A small contrastive image-text model, trained from scratch.
Training: adamw at rate 0.0014, batches of 128.
Rows from block 2 of the text encoder, named by matrix and row number. Rows with one number belong to one neuron. Each number is 200 + 40 x the weight over the matrix's rms, rounded and kept within 0 to 999. All counts start at 0.
# fc1: MLP up (text_encoder.blocks.2.mlp.fc1.weight, 1024x256), inputs 192-255
# fc2: MLP down (text_encoder.blocks.2.mlp.fc2.weight, 256x1024, transposed), outputs 192-255
fc1.179,164,171,191,210,204,90,235,162,174,176,249,226,190,122,157,235,227,237,245,213,191,217,222,176,199,219,168,187,246,242,194,197,160,251,230,96,168,237,191,147,190,193,162,146,252,165,213,153,242,204,229,177,173,227,171,216,166,186,176,163,284,176,218,165
fc2.179,184,215,200,201,200,237,181,202,212,189,214,232,197,221,212,186,203,138,172,249,207,205,203,214,208,163,199,203,170,204,202,185,206,219,204,231,218,165,211,138,209,207,208,234,179,251,195,198,220,200,213,223,198,177,217,181,188,193,214,244,197,184,218,214
fc1.180,158,198,167,198,211,112,240,148,182,166,259,228,190,141,153,228,211,230,247,188,171,228,217,190,223,227,173,195,255,241,199,193,137,269,222,97,181,259,200,150,199,176,159,152,255,186,214,141,240,197,220,168,160,242,168,220,148,172,136,163,288,190,209,161
fc2.180,198,203,208,198,177,224,184,193,232,215,209,236,228,184,207,144,219,127,187,265,230,218,212,201,168,150,188,184,131,205,189,206,199,235,205,247,199,122,212,151,230,219,216,225,185,237,183,213,216,143,192,221,207,171,240,188,229,209,225,224,165,171,219,199
fc1.181,131,177,188,194,220,92,231,136,184,162,246,234,189,122,157,218,206,212,198,177,145,228,264,179,185,241,165,219,255,274,202,176,124,269,216,96,192,274,204,169,172,171,150,155,287,189,218,146,233,196,228,158,199,252,182,196,124,196,152,192,279,192,199,157
fc2.181,224,204,219,211,176,181,173,238,243,211,176,238,205,202,218,175,203,150,171,262,239,148,189,209,143,169,187,169,141,223,219,233,206,196,203,263,189,158,198,146,224,234,199,205,155,231,165,234,177,148,176,234,213,178,227,221,204,219,227,202,122,206,222,142
fc1.182,138,177,194,207,203,88,223,151,191,170,257,225,173,110,149,219,218,222,234,215,180,232,230,201,187,230,154,215,261,262,214,191,145,267,215,110,167,258,216,162,185,178,155,157,262,199,203,148,227,205,227,169,171,248,176,194,159,190,175,179,304,190,205,157
fc2.182,208,206,230,206,202,210,169,238,235,230,207,237,199,240,213,178,185,126,179,256,205,206,208,212,154,180,202,188,144,225,197,206,202,198,221,246,220,153,219,138,203,245,199,233,164,213,162,197,217,175,199,229,214,171,218,194,212,189,243,213,131,183,223,181
fc1.183,147,190,188,195,215,88,239,165,183,176,259,233,174,92,154,230,211,213,237,215,171,218,230,196,201,241,167,204,253,259,210,201,149,273,211,93,181,249,186,168,172,166,146,141,240,177,206,162,239,210,222,162,174,240,169,209,161,198,169,172,285,181,206,148
fc2.183,218,213,233,202,197,203,156,223,198,231,195,249,172,256,230,191,200,147,172,240,225,184,160,243,171,188,166,185,131,181,204,184,214,213,201,256,203,158,208,157,208,210,222,206,133,249,165,222,227,168,207,253,223,158,225,202,227,206,226,203,156,184,204,196
fc1.184,132,200,188,197,210,73,216,156,183,158,253,248,180,116,138,225,194,203,208,223,149,232,248,202,173,238,168,225,276,274,211,200,140,282,211,100,174,265,201,157,173,181,173,156,268,144,204,161,236,205,222,180,194,246,169,213,147,184,177,177,287,186,236,139
fc2.184,230,219,247,160,187,231,171,244,215,270,175,246,202,244,256,148,206,166,159,229,262,199,168,205,148,170,178,189,141,208,191,178,255,190,163,279,206,130,205,204,201,225,231,225,99,250,201,207,177,147,209,293,223,181,221,184,216,209,221,177,135,247,194,191
fc1.185,142,171,191,205,215,70,237,163,193,172,239,241,176,107,139,225,203,211,239,201,181,228,231,203,200,236,174,204,253,276,213,192,139,257,220,99,194,254,190,143,181,188,150,145,275,146,205,168,233,206,222,175,186,255,182,215,151,197,157,176,284,186,244,136
fc2.185,195,213,204,205,198,224,156,233,227,226,200,220,209,245,217,163,186,144,164,233,207,190,201,217,166,181,207,208,166,201,188,207,227,205,197,270,218,170,209,175,200,218,204,231,148,237,169,213,195,171,197,238,204,183,190,187,201,204,228,221,151,222,209,194
fc1.186,135,189,178,214,194,92,230,137,190,154,234,252,182,113,154,215,176,228,216,215,160,217,233,208,182,235,174,204,231,243,205,217,121,273,217,101,177,263,201,156,167,160,147,154,263,173,200,158,224,223,212,189,180,213,179,207,165,189,165,190,291,189,231,138
fc2.186,212,205,240,202,186,181,189,214,230,182,223,212,187,211,227,172,214,164,170,263,227,180,219,204,145,177,186,186,163,221,272,214,200,197,197,212,182,177,189,134,230,205,204,239,137,227,176,201,199,168,206,172,205,191,233,201,191,215,219,215,130,209,233,167
fc1.187,155,195,188,192,213,96,228,152,187,164,257,223,203,97,142,230,209,218,234,199,172,214,254,179,179,232,173,219,267,265,214,209,127,263,218,83,181,258,191,150,174,169,157,168,247,193,206,151,234,215,232,138,182,236,162,222,148,191,159,181,263,185,226,154
fc2.187,211,200,217,219,216,219,169,231,223,228,184,244,201,206,214,178,203,162,196,226,237,188,179,225,197,182,158,198,114,172,177,199,217,215,191,261,221,143,190,160,236,209,202,225,154,225,177,231,188,163,218,269,216,185,226,218,211,223,212,218,173,210,191,186
fc1.188,147,202,179,211,190,82,228,159,182,171,213,219,172,116,140,241,190,212,250,219,159,229,232,196,212,239,186,216,247,247,209,216,120,261,218,104,196,250,196,152,173,173,152,162,257,170,205,164,243,212,236,168,189,226,161,220,155,184,172,176,305,165,223,126
fc2.188,194,205,202,188,196,213,183,212,224,191,206,221,166,220,245,177,194,179,161,232,225,183,188,188,156,173,205,212,161,204,222,200,228,216,178,228,197,171,189,145,214,190,216,221,131,255,213,196,196,188,213,222,204,167,216,179,209,220,205,225,151,223,193,216
fc1.189,127,202,151,206,204,54,226,165,191,172,243,213,197,105,150,237,206,213,226,235,147,203,225,201,210,244,180,207,250,270,193,193,129,258,214,110,180,241,203,139,166,185,157,168,261,156,191,170,231,202,224,165,171,223,169,209,163,183,178,193,273,175,221,149
fc2.189,193,220,227,171,201,219,181,201,205,215,171,225,186,216,259,148,179,202,162,202,249,175,176,186,176,187,207,227,166,205,216,169,256,231,169,223,204,161,198,178,218,180,220,214,101,248,212,190,170,187,223,266,194,172,199,203,192,227,217,209,138,257,179,193
fc1.190,147,166,150,244,203,110,214,141,167,179,210,237,181,132,163,232,190,223,250,204,183,226,206,223,220,229,201,200,205,233,218,185,131,267,244,96,175,252,221,143,205,154,147,156,267,159,211,162,240,227,214,183,162,199,167,212,194,185,180,198,307,171,212,160
fc2.190,157,218,173,197,200,213,169,183,228,174,224,217,237,169,206,145,178,133,186,267,214,195,246,198,144,175,240,252,127,179,241,210,158,270,238,230,196,154,218,136,246,186,198,229,193,252,181,232,248,194,217,171,166,149,221,178,264,201,234,248,159,157,199,188
fc1.191,150,173,185,196,221,95,246,148,161,163,236,235,176,109,154,232,202,229,229,208,174,214,225,204,199,216,163,204,254,251,194,214,153,258,226,103,186,255,203,161,185,177,165,152,274,158,199,171,242,190,216,175,155,241,184,208,165,208,160,163,285,139,208,141
fc2.191,206,213,230,199,167,233,147,214,234,220,206,244,200,252,235,201,187,132,202,246,185,199,194,206,179,200,194,184,165,216,160,190,188,226,209,248,229,180,220,126,193,225,203,208,163,237,175,194,229,196,216,247,218,182,211,192,189,186,221,228,138,219,236,210
fc1.192,166,182,196,193,212,80,239,175,178,187,243,220,183,114,156,233,214,214,248,211,188,214,213,200,199,235,171,199,254,249,195,209,142,284,237,83,193,228,187,143,199,189,156,157,249,159,202,151,222,210,215,169,163,227,174,219,174,175,176,183,277,170,211,153
fc2.192,169,218,197,198,203,238,176,188,197,207,200,211,171,242,245,178,189,168,149,220,195,207,183,204,204,172,204,229,162,196,161,171,242,241,193,232,200,155,217,150,190,167,227,213,136,269,208,209,223,211,215,283,209,159,197,194,205,209,214,236,202,216,195,215
fc1.193,211,88,87,321,135,89,169,154,219,171,187,230,148,155,7,221,155,144,297,230,100,174,159,367,286,289,174,102,225,196,257,239,93,187,319,162,221,208,195,147,263,247,118,206,335,96,113,244,194,240,59,184,198,232,114,260,211,99,251,206,237,54,187,143
fc2.193,216,41,0,357,140,191,287,185,193,52,177,0,231,450,78,217,97,154,220,303,64,166,111,473,232,379,136,105,394,118,601,125,84,0,281,404,168,300,99,111,322,161,39,251,322,175,18,396,187,349,0,0,72,264,131,126,56,136,289,71,321,159,240,0
fc1.194,139,176,177,208,218,74,245,135,185,141,230,220,178,107,151,234,206,222,233,206,166,219,236,198,209,230,157,227,270,268,211,201,125,271,203,101,176,255,205,148,164,172,146,156,272,149,203,160,243,191,227,158,170,235,164,214,155,189,168,163,280,178,216,161
fc2.194,211,209,238,176,190,219,169,214,234,218,205,232,182,227,237,165,205,173,163,240,230,196,175,208,167,174,183,188,149,198,211,187,236,197,166,239,207,153,197,154,199,197,214,226,114,263,189,200,202,166,227,236,224,167,221,197,218,226,205,210,133,221,206,186
fc1.195,123,173,195,192,220,68,227,155,189,171,251,225,170,121,142,242,199,188,222,202,162,217,243,182,178,242,162,214,247,285,227,199,123,261,226,104,191,263,195,147,178,190,154,142,269,157,196,166,221,191,239,163,184,250,157,195,155,164,188,178,265,189,227,119
fc2.195,214,215,232,176,199,217,195,229,224,239,170,218,222,223,248,150,193,181,158,210,210,194,210,190,157,207,194,220,150,219,217,175,235,196,156,257,229,157,192,187,177,205,204,240,121,250,209,199,158,174,205,228,222,188,208,212,186,217,207,195,145,270,211,151
fc1.196,132,172,185,220,202,68,233,155,185,154,236,237,176,128,151,226,198,185,232,210,158,218,232,214,196,226,178,207,236,268,228,193,124,257,219,96,184,244,189,152,165,186,158,160,271,184,194,146,229,200,231,166,180,248,168,201,145,172,169,188,288,180,236,149
fc2.196,207,210,233,182,177,240,173,217,227,220,203,198,209,223,237,135,176,138,154,224,208,209,219,183,139,209,209,225,179,222,231,175,219,185,199,270,228,154,199,189,196,210,202,235,132,238,184,201,177,165,203,212,217,161,230,201,221,204,233,220,104,240,191,190
fc1.197,161,193,131,254,196,75,206,150,182,174,188,234,170,120,134,226,173,201,243,229,144,227,214,241,213,251,215,203,201,235,232,193,116,251,224,112,204,224,216,121,193,184,151,179,294,160,208,169,278,239,248,164,177,190,163,218,209,191,189,214,299,146,210,102
fc2.197,189,162,272,188,187,168,202,157,207,173,261,207,156,189,249,128,155,191,212,229,261,239,183,163,168,188,203,229,153,209,293,186,193,270,215,182,233,177,199,122,271,155,160,222,135,289,212,179,244,188,222,180,161,146,210,200,274,262,181,202,104,209,180,145
fc1.198,134,191,184,195,200,81,217,159,185,167,273,234,189,126,145,214,210,196,223,214,148,220,225,202,197,259,188,215,278,255,212,194,122,279,217,104,168,263,196,153,154,186,175,150,288,180,201,161,244,199,213,156,177,238,185,203,151,165,174,163,273,196,217,164
fc2.198,221,221,232,163,179,225,200,237,231,244,189,229,240,238,264,146,226,163,165,210,256,163,186,190,135,167,187,193,145,198,190,189,252,190,164,268,194,149,178,204,204,228,223,218,111,251,179,199,162,142,187,239,230,167,259,186,200,220,217,192,111,234,192,193
fc1.199,183,162,84,281,129,119,217,186,138,177,179,280,179,151,172,195,180,219,221,205,143,197,203,376,224,262,193,186,233,180,302,95,171,240,237,168,86,242,221,166,152,133,232,142,236,161,146,222,288,262,124,189,201,170,172,211,131,201,155,210,273,156,167,106
fc2.199,57,236,10,282,67,68,185,81,173,265,193,344,81,66,98,197,115,167,244,281,103,363,134,299,253,329,162,198,207,270,76,175,55,374,151,76,197,191,306,236,83,164,169,153,298,161,218,93,171,244,177,346,262,177,224,107,228,58,205,262,281,229,107,232
fc1.200,143,185,187,191,209,79,227,146,185,180,252,232,171,114,150,220,211,202,230,201,182,203,218,174,201,243,177,211,248,258,190,193,130,261,224,108,196,253,208,143,171,177,163,168,263,177,230,151,218,200,222,168,193,230,162,203,130,169,156,177,276,184,222,151
fc2.200,199,202,223,182,216,209,168,232,222,224,202,231,194,220,223,190,193,130,197,229,226,185,201,204,165,201,172,175,160,196,192,184,210,186,202,255,224,160,196,161,220,235,188,222,160,221,166,220,197,156,208,248,204,198,212,197,213,190,244,215,150,203,203,209
fc1.201,142,187,196,194,210,79,226,157,189,180,223,217,204,103,140,224,206,219,242,201,158,233,233,192,203,226,160,185,249,248,200,204,129,254,216,92,197,251,191,138,194,181,152,142,279,178,210,157,239,186,235,174,165,227,186,231,152,196,151,180,287,169,230,152
fc2.201,201,210,189,209,175,255,159,205,233,198,191,234,172,216,229,200,193,144,176,252,190,209,214,210,182,183,199,193,164,200,159,188,214,219,202,255,206,155,212,135,203,200,210,201,157,235,200,208,206,182,202,247,224,165,217,202,224,204,209,244,147,204,195,216
fc1.202,159,177,186,211,202,90,216,153,183,168,246,238,180,138,147,226,200,202,245,222,186,200,215,186,197,223,188,183,239,249,201,196,155,267,225,106,172,238,180,144,186,197,170,159,252,156,209,154,234,187,239,167,184,226,172,202,163,195,167,186,278,163,226,140
fc2.202,192,199,201,186,215,258,184,211,213,212,194,207,233,214,206,170,209,150,196,223,206,196,233,187,188,187,212,215,163,198,208,172,204,207,207,247,235,160,187,155,212,231,211,259,165,221,210,213,200,181,216,221,186,210,196,196,205,180,232,230,193,187,211,235
fc1.203,152,178,188,210,213,67,242,149,189,179,237,235,172,109,160,230,205,208,234,231,180,210,222,219,206,229,160,188,217,238,202,195,136,273,223,103,179,248,204,135,180,201,167,151,265,174,192,171,242,196,224,166,189,227,193,216,156,189,190,174,262,192,216,154
fc2.203,198,210,213,180,207,246,177,222,228,215,193,213,193,259,244,169,195,142,167,231,212,176,217,196,155,169,207,204,180,203,220,192,222,199,216,262,211,156,186,159,212,226,219,227,146,215,196,207,200,182,214,220,189,194,204,175,223,217,233,224,158,211,203,221
fc1.204,144,177,170,216,193,65,225,146,185,166,238,240,161,131,137,227,208,212,207,226,160,218,220,232,194,241,169,221,254,262,219,174,146,268,210,103,186,274,199,154,166,161,162,161,273,168,210,156,232,217,230,189,196,238,174,211,126,177,169,182,282,183,235,134
fc2.204,214,214,232,169,189,213,212,236,243,215,204,196,239,241,240,122,228,177,162,227,233,162,235,165,130,176,205,215,179,206,250,176,215,194,153,225,201,171,161,186,229,231,209,245,125,249,194,209,172,123,187,177,200,187,250,194,205,208,207,186,142,220,185,193
fc1.205,161,183,141,241,168,62,200,156,198,176,228,234,171,128,149,243,183,214,215,224,130,187,222,215,174,236,183,182,218,244,228,218,115,249,223,92,164,236,193,132,181,180,161,161,267,146,203,165,256,202,216,155,186,182,182,199,185,200,174,223,264,152,214,115
fc2.205,208,217,246,184,177,193,239,186,209,164,188,202,181,166,269,133,204,229,199,237,244,246,214,147,166,165,194,215,166,234,301,167,186,257,183,174,198,194,178,144,238,160,208,202,164,272,215,188,188,156,204,160,185,154,254,192,248,289,143,182,185,205,159,217
fc1.206,149,171,165,211,208,83,219,159,196,166,233,215,176,102,159,235,201,228,244,226,165,212,234,190,195,230,176,201,254,249,206,210,139,265,228,98,201,228,210,136,171,179,168,141,264,157,197,160,237,199,239,158,190,220,172,212,161,193,152,185,286,172,232,157
fc2.206,198,199,229,198,170,215,177,199,218,214,190,213,177,209,234,176,185,172,175,231,221,194,181,196,188,177,203,205,170,217,196,185,237,220,182,231,203,160,212,152,195,201,216,213,132,247,206,204,202,173,200,253,219,165,207,198,223,223,206,221,140,221,199,216
fc1.207,133,166,162,230,202,123,232,159,143,177,228,242,207,135,134,225,227,259,242,207,198,242,224,182,223,195,192,218,233,206,208,192,150,288,250,93,163,244,198,152,234,167,181,143,259,180,227,148,250,205,221,183,148,237,142,213,173,205,164,165,297,158,195,158
fc2.207,145,223,220,238,192,231,122,212,186,249,223,241,209,212,128,154,174,80,227,293,189,273,229,231,215,167,190,212,179,205,150,222,145,315,273,245,260,189,282,130,199,228,203,235,258,208,131,215,250,161,181,247,207,199,184,196,224,152,254,233,184,148,239,224
fc1.208,148,182,185,197,208,90,229,159,159,170,235,226,167,117,152,235,208,204,234,203,180,198,233,193,217,233,172,205,263,236,210,217,141,259,203,100,177,248,196,161,184,178,166,139,260,164,218,161,246,220,224,178,185,232,177,215,155,181,164,168,272,173,237,148
fc2.208,187,197,224,207,204,217,163,209,221,189,207,231,183,216,199,184,203,156,189,231,212,188,182,229,195,188,185,193,147,195,201,197,201,229,186,220,227,180,198,149,217,199,197,217,147,258,186,214,203,180,220,248,205,181,208,212,178,206,213,206,181,196,211,213
fc1.209,147,183,206,194,218,87,228,154,194,176,242,222,187,117,155,229,220,214,246,206,170,226,229,186,193,235,178,206,246,253,195,207,124,266,214,70,200,257,203,136,180,169,151,160,271,181,207,153,245,206,245,156,174,227,181,202,163,208,163,195,288,172,218,157
fc2.209,200,205,206,217,197,219,173,207,229,213,193,242,187,214,225,191,183,168,172,251,213,175,190,206,180,179,206,210,124,201,190,207,220,225,200,233,220,135,196,129,217,220,206,205,145,242,203,211,197,188,210,253,221,162,215,197,234,205,230,231,149,197,210,193
fc1.210,139,177,178,205,205,109,237,149,174,170,239,213,163,127,156,228,207,219,255,200,188,236,233,199,193,219,162,194,249,255,210,188,128,261,234,115,181,256,212,149,190,174,147,131,258,185,192,137,235,192,218,174,159,239,172,229,149,191,142,170,286,178,207,150
fc2.210,205,217,169,205,166,227,162,227,232,202,192,229,209,224,213,185,196,125,185,276,191,189,221,221,155,173,212,202,152,200,195,228,191,208,206,256,182,143,212,142,234,241,204,213,186,227,164,210,228,165,183,192,191,171,242,187,227,201,230,230,156,181,210,214
fc1.211,144,188,209,232,194,72,217,165,189,156,235,274,168,148,146,220,203,201,213,216,151,240,203,239,193,232,168,207,241,270,202,185,143,286,200,115,183,262,196,141,177,178,145,168,254,163,211,155,256,217,247,196,186,234,166,197,115,178,143,174,282,179,228,137
fc2.211,194,200,217,180,177,218,204,239,243,230,190,185,252,206,211,116,199,149,182,256,237,163,245,166,118,181,215,224,163,215,245,212,212,219,190,232,214,179,164,180,229,252,197,243,159,202,168,223,159,121,186,153,189,189,223,204,226,203,249,199,119,222,189,173
fc1.212,153,192,159,225,219,72,219,171,198,149,229,236,167,119,138,236,201,204,228,216,170,222,210,209,227,226,176,199,252,243,214,202,137,254,223,127,178,237,203,145,179,185,176,164,256,166,209,176,248,228,220,165,195,222,167,199,160,209,178,188,288,165,232,141
fc2.212,203,227,261,160,225,248,192,227,222,208,204,204,183,247,252,179,207,168,161,228,237,171,222,168,156,174,207,220,159,214,221,190,235,194,177,230,213,159,165,135,210,213,201,207,111,259,208,200,176,175,238,222,196,174,221,189,207,224,216,207,155,220,210,186
fc1.213,136,178,168,205,198,76,232,149,189,179,243,239,174,118,144,218,197,225,211,196,167,209,239,184,213,227,176,202,249,254,204,202,153,255,197,88,184,249,190,152,192,184,154,174,257,171,223,151,239,209,244,141,188,239,163,215,151,200,146,181,288,169,230,128
fc2.213,200,199,231,210,222,210,186,224,206,203,208,234,185,221,214,181,204,172,190,220,246,194,182,207,184,186,183,188,148,196,205,178,204,202,193,254,217,168,214,143,220,209,201,219,148,248,178,209,206,159,229,263,196,192,208,186,179,214,212,194,158,212,202,183
fc1.214,155,171,184,222,199,93,228,156,175,174,240,228,186,129,146,219,205,211,234,207,162,212,217,213,199,221,173,205,248,249,210,194,153,253,218,93,173,253,195,157,184,194,177,156,248,152,210,171,247,220,214,177,168,240,166,224,150,186,169,173,289,165,222,157
fc2.214,202,213,239,175,219,237,176,217,225,202,222,215,222,214,219,153,222,157,174,229,217,205,217,178,168,178,198,191,188,194,217,211,206,220,190,236,203,162,197,166,217,208,195,234,153,278,187,195,220,154,228,200,202,191,227,193,197,229,198,206,185,203,219,197
fc1.215,154,170,197,211,219,116,233,147,203,150,253,215,172,110,136,214,197,212,235,181,164,211,239,182,202,220,180,201,263,259,206,213,154,273,235,80,200,250,194,152,184,175,161,153,274,172,208,158,246,203,232,160,174,233,179,216,150,205,154,170,288,179,201,164
fc2.215,198,208,219,202,169,203,149,230,218,243,190,231,219,193,199,159,196,130,191,248,214,206,199,235,170,202,178,172,140,204,199,194,195,221,211,236,223,150,224,168,206,224,197,227,158,226,161,213,213,162,186,257,199,196,214,214,210,186,226,206,161,194,209,184
fc1.216,144,189,184,196,207,70,229,146,193,159,226,217,167,116,132,218,190,212,234,215,155,209,229,193,200,241,189,212,246,264,210,226,149,254,212,97,186,240,191,139,186,164,170,172,245,154,199,158,238,210,234,159,175,229,153,210,168,184,176,185,294,171,218,136
fc2.216,194,216,225,195,211,209,186,202,217,202,206,228,183,212,227,168,199,184,171,217,230,189,200,184,177,173,182,206,164,195,217,181,222,226,191,221,200,166,187,153,223,185,205,209,135,254,193,193,198,181,214,245,201,173,210,205,205,228,201,210,161,211,182,199
fc1.217,139,182,185,204,213,86,232,152,176,167,240,238,191,104,165,223,211,207,256,205,181,209,220,185,204,213,177,190,248,251,197,208,145,277,222,107,177,262,210,154,190,174,163,155,269,186,220,142,236,200,226,168,165,220,176,199,171,201,181,197,288,174,216,135
fc2.217,209,213,217,204,200,213,181,229,228,223,195,218,212,227,216,153,184,149,186,238,206,200,218,218,155,180,194,202,140,204,207,213,193,216,202,234,232,155,193,154,224,229,190,232,171,234,188,222,196,188,200,217,188,181,227,202,222,199,225,214,163,192,204,197
fc1.218,158,174,186,193,207,94,226,153,173,170,246,214,181,131,152,222,206,217,231,214,178,229,213,198,215,236,166,196,268,248,202,194,151,249,203,111,179,258,208,150,172,183,157,145,251,179,197,143,242,213,226,181,166,236,179,214,159,176,164,172,296,168,218,162
fc2.218,213,201,241,213,192,221,181,221,222,219,226,238,209,221,218,179,216,136,203,243,217,166,227,211,163,171,193,169,156,200,174,191,208,217,218,234,208,168,195,125,198,245,212,219,153,214,173,218,222,184,192,222,212,190,225,195,192,194,226,211,130,180,231,208
fc1.219,139,187,168,209,199,90,239,156,187,141,238,226,189,109,134,231,208,216,232,192,164,215,224,216,200,225,177,200,262,257,221,185,137,278,224,99,174,251,195,164,194,180,161,152,260,163,217,179,245,200,238,179,177,224,173,213,151,184,164,191,293,173,220,138
fc2.219,210,210,228,197,188,222,179,215,235,211,203,221,199,230,240,171,206,146,175,241,229,167,186,194,143,178,183,190,156,202,213,213,217,210,194,246,212,154,187,140,213,217,204,228,134,243,178,203,194,156,240,222,215,185,228,195,208,215,216,215,124,221,209,200
fc1.220,144,174,155,204,197,88,224,150,188,166,235,236,180,131,128,219,208,219,227,202,157,212,212,245,211,209,167,206,274,258,230,190,156,242,229,118,185,258,206,168,168,170,156,183,236,164,215,146,246,210,217,193,182,235,165,201,151,181,172,186,299,179,218,136
fc2.220,243,204,277,145,229,194,202,246,215,210,230,196,203,203,230,171,245,150,171,215,242,178,210,174,138,172,177,181,155,183,253,186,219,154,178,220,215,155,168,165,227,253,209,236,134,199,173,209,205,151,226,163,163,203,227,195,223,207,236,172,138,183,216,178
fc1.221,137,203,188,203,209,87,212,161,180,173,232,254,184,125,145,237,191,198,223,218,172,222,231,190,202,232,174,201,235,273,191,186,122,281,231,91,178,242,208,140,194,169,161,139,254,170,202,144,240,197,231,173,176,224,178,203,153,180,175,188,273,188,233,141
fc2.221,188,230,185,181,177,224,171,217,220,232,173,201,219,238,221,133,170,134,184,247,228,209,215,193,167,200,217,232,162,202,189,209,217,221,172,245,235,147,200,192,210,230,190,246,167,231,182,205,180,161,197,212,179,182,210,201,235,187,241,216,152,212,157,201
fc1.222,144,178,174,222,205,76,228,154,164,200,228,236,176,123,162,228,188,217,250,215,188,212,227,206,217,226,166,189,211,255,207,193,139,279,229,95,186,243,195,142,202,194,156,148,263,171,216,147,229,216,234,183,175,230,181,217,161,195,162,190,292,164,217,146
fc2.222,156,230,170,195,188,248,178,216,235,180,190,209,211,234,212,142,173,137,152,252,190,198,240,207,167,179,246,259,146,203,247,192,180,242,215,254,197,165,220,172,230,198,217,240,177,236,190,228,214,194,202,200,184,149,206,186,236,200,243,252,152,169,187,220
fc1.223,182,181,183,209,203,99,206,143,186,189,253,221,188,138,136,233,210,245,252,218,187,223,208,198,199,220,164,180,249,230,202,194,148,251,201,85,184,254,198,164,197,194,162,152,247,168,206,149,226,188,203,168,162,212,177,220,160,180,160,169,262,164,218,138
fc2.223,169,206,168,219,215,225,200,171,220,174,207,223,191,184,218,206,219,178,202,232,208,211,235,179,218,167,220,205,128,194,177,200,202,227,198,206,225,155,175,132,246,199,212,236,201,279,234,200,206,203,214,230,196,167,236,190,230,190,198,225,245,160,206,204
fc1.224,140,191,190,208,215,88,205,149,184,184,239,222,193,121,162,227,216,195,250,226,188,224,216,198,198,226,166,200,236,245,199,187,141,263,228,98,192,248,207,136,183,181,163,147,269,168,190,140,237,204,239,167,170,234,158,203,156,177,171,176,270,165,221,161
fc2.224,200,204,196,192,193,227,177,213,224,217,186,215,224,215,234,172,192,152,174,238,207,177,219,197,155,177,233,210,150,208,195,200,217,208,202,255,213,160,200,165,228,223,210,235,163,229,206,219,202,192,189,221,187,181,207,188,226,199,238,224,173,190,200,206
fc1.225,150,180,197,186,220,75,236,150,197,149,243,227,162,107,149,224,209,211,226,218,165,217,242,191,194,227,172,220,254,276,220,190,137,264,215,86,188,247,185,145,174,175,153,165,274,166,216,146,238,223,219,160,174,240,159,215,150,189,173,168,289,187,227,157
fc2.225,200,199,229,188,195,221,154,234,221,214,205,252,190,221,223,135,200,133,160,219,232,183,193,222,150,195,170,208,156,193,215,177,230,190,195,267,223,161,200,179,202,215,200,243,111,242,168,197,178,158,224,260,222,189,211,204,185,204,227,212,115,244,193,190
fc1.226,163,193,202,204,201,76,230,159,166,180,258,229,190,116,131,233,216,210,233,191,169,214,223,206,198,218,154,201,233,245,203,198,119,272,219,82,184,241,195,142,197,189,166,126,253,172,208,152,240,201,216,173,175,240,178,217,164,199,159,174,285,165,215,136
fc2.226,172,228,181,197,195,227,163,215,215,222,206,247,192,238,207,163,191,140,158,244,213,206,201,208,172,161,208,231,185,205,193,198,220,238,194,264,209,144,206,171,196,212,210,222,150,251,207,214,224,172,206,244,198,182,212,177,212,203,226,239,180,199,185,226
fc1.227,134,171,189,211,222,78,225,164,189,168,235,229,158,104,149,225,199,200,225,201,158,214,241,204,203,237,174,222,249,253,213,214,124,251,203,86,190,238,202,150,173,162,149,157,276,176,200,157,221,194,242,167,190,235,163,210,154,199,159,170,284,175,215,140
fc2.227,210,193,230,203,181,209,159,227,221,206,197,213,180,239,218,153,171,136,183,240,224,195,187,209,153,194,191,213,164,198,233,189,204,202,210,245,223,157,222,153,224,219,188,211,145,247,170,206,203,171,200,230,209,169,204,205,219,217,235,208,109,219,207,201
fc1.228,157,169,185,204,202,113,231,148,176,169,237,240,182,121,142,218,218,221,228,199,173,233,221,197,211,217,150,203,234,237,188,190,158,263,239,109,162,249,196,162,194,172,162,146,269,166,205,152,242,198,217,176,181,235,175,198,147,196,155,161,274,180,214,153
fc2.228,184,236,214,190,180,240,165,218,212,212,206,228,186,234,220,177,211,116,178,263,213,203,202,212,180,170,185,198,165,216,207,196,193,215,207,241,220,148,210,144,195,216,208,235,175,262,176,203,228,164,220,221,217,183,223,180,198,193,218,235,173,182,211,222
fc1.229,132,193,182,213,218,79,244,161,173,165,231,228,180,128,138,230,204,222,243,243,164,207,212,216,205,228,189,205,244,256,212,212,135,279,226,103,189,244,210,141,175,187,166,159,269,185,190,167,226,214,214,157,176,221,184,215,160,190,182,189,298,172,211,143
fc2.229,200,208,242,187,191,242,180,204,216,211,210,217,176,238,248,162,177,160,166,224,234,196,199,181,170,174,187,223,181,214,197,202,239,218,194,239,228,140,188,153,200,212,201,224,117,259,214,196,184,181,217,233,214,177,212,190,210,229,208,225,128,228,186,189
fc1.230,150,213,154,209,220,58,224,162,184,166,222,234,189,131,130,249,200,209,228,206,153,198,217,190,206,241,179,219,237,242,222,199,123,265,200,109,177,250,211,125,176,174,174,158,258,165,202,181,256,220,226,146,188,217,172,216,162,176,168,184,294,164,205,146
fc2.230,211,211,258,165,195,226,192,203,206,237,193,219,167,243,269,160,187,197,181,212,261,192,156,182,177,178,175,206,171,198,212,180,251,222,162,229,204,159,184,159,217,176,211,195,105,257,217,192,197,184,227,256,207,162,212,203,218,244,208,207,160,240,191,204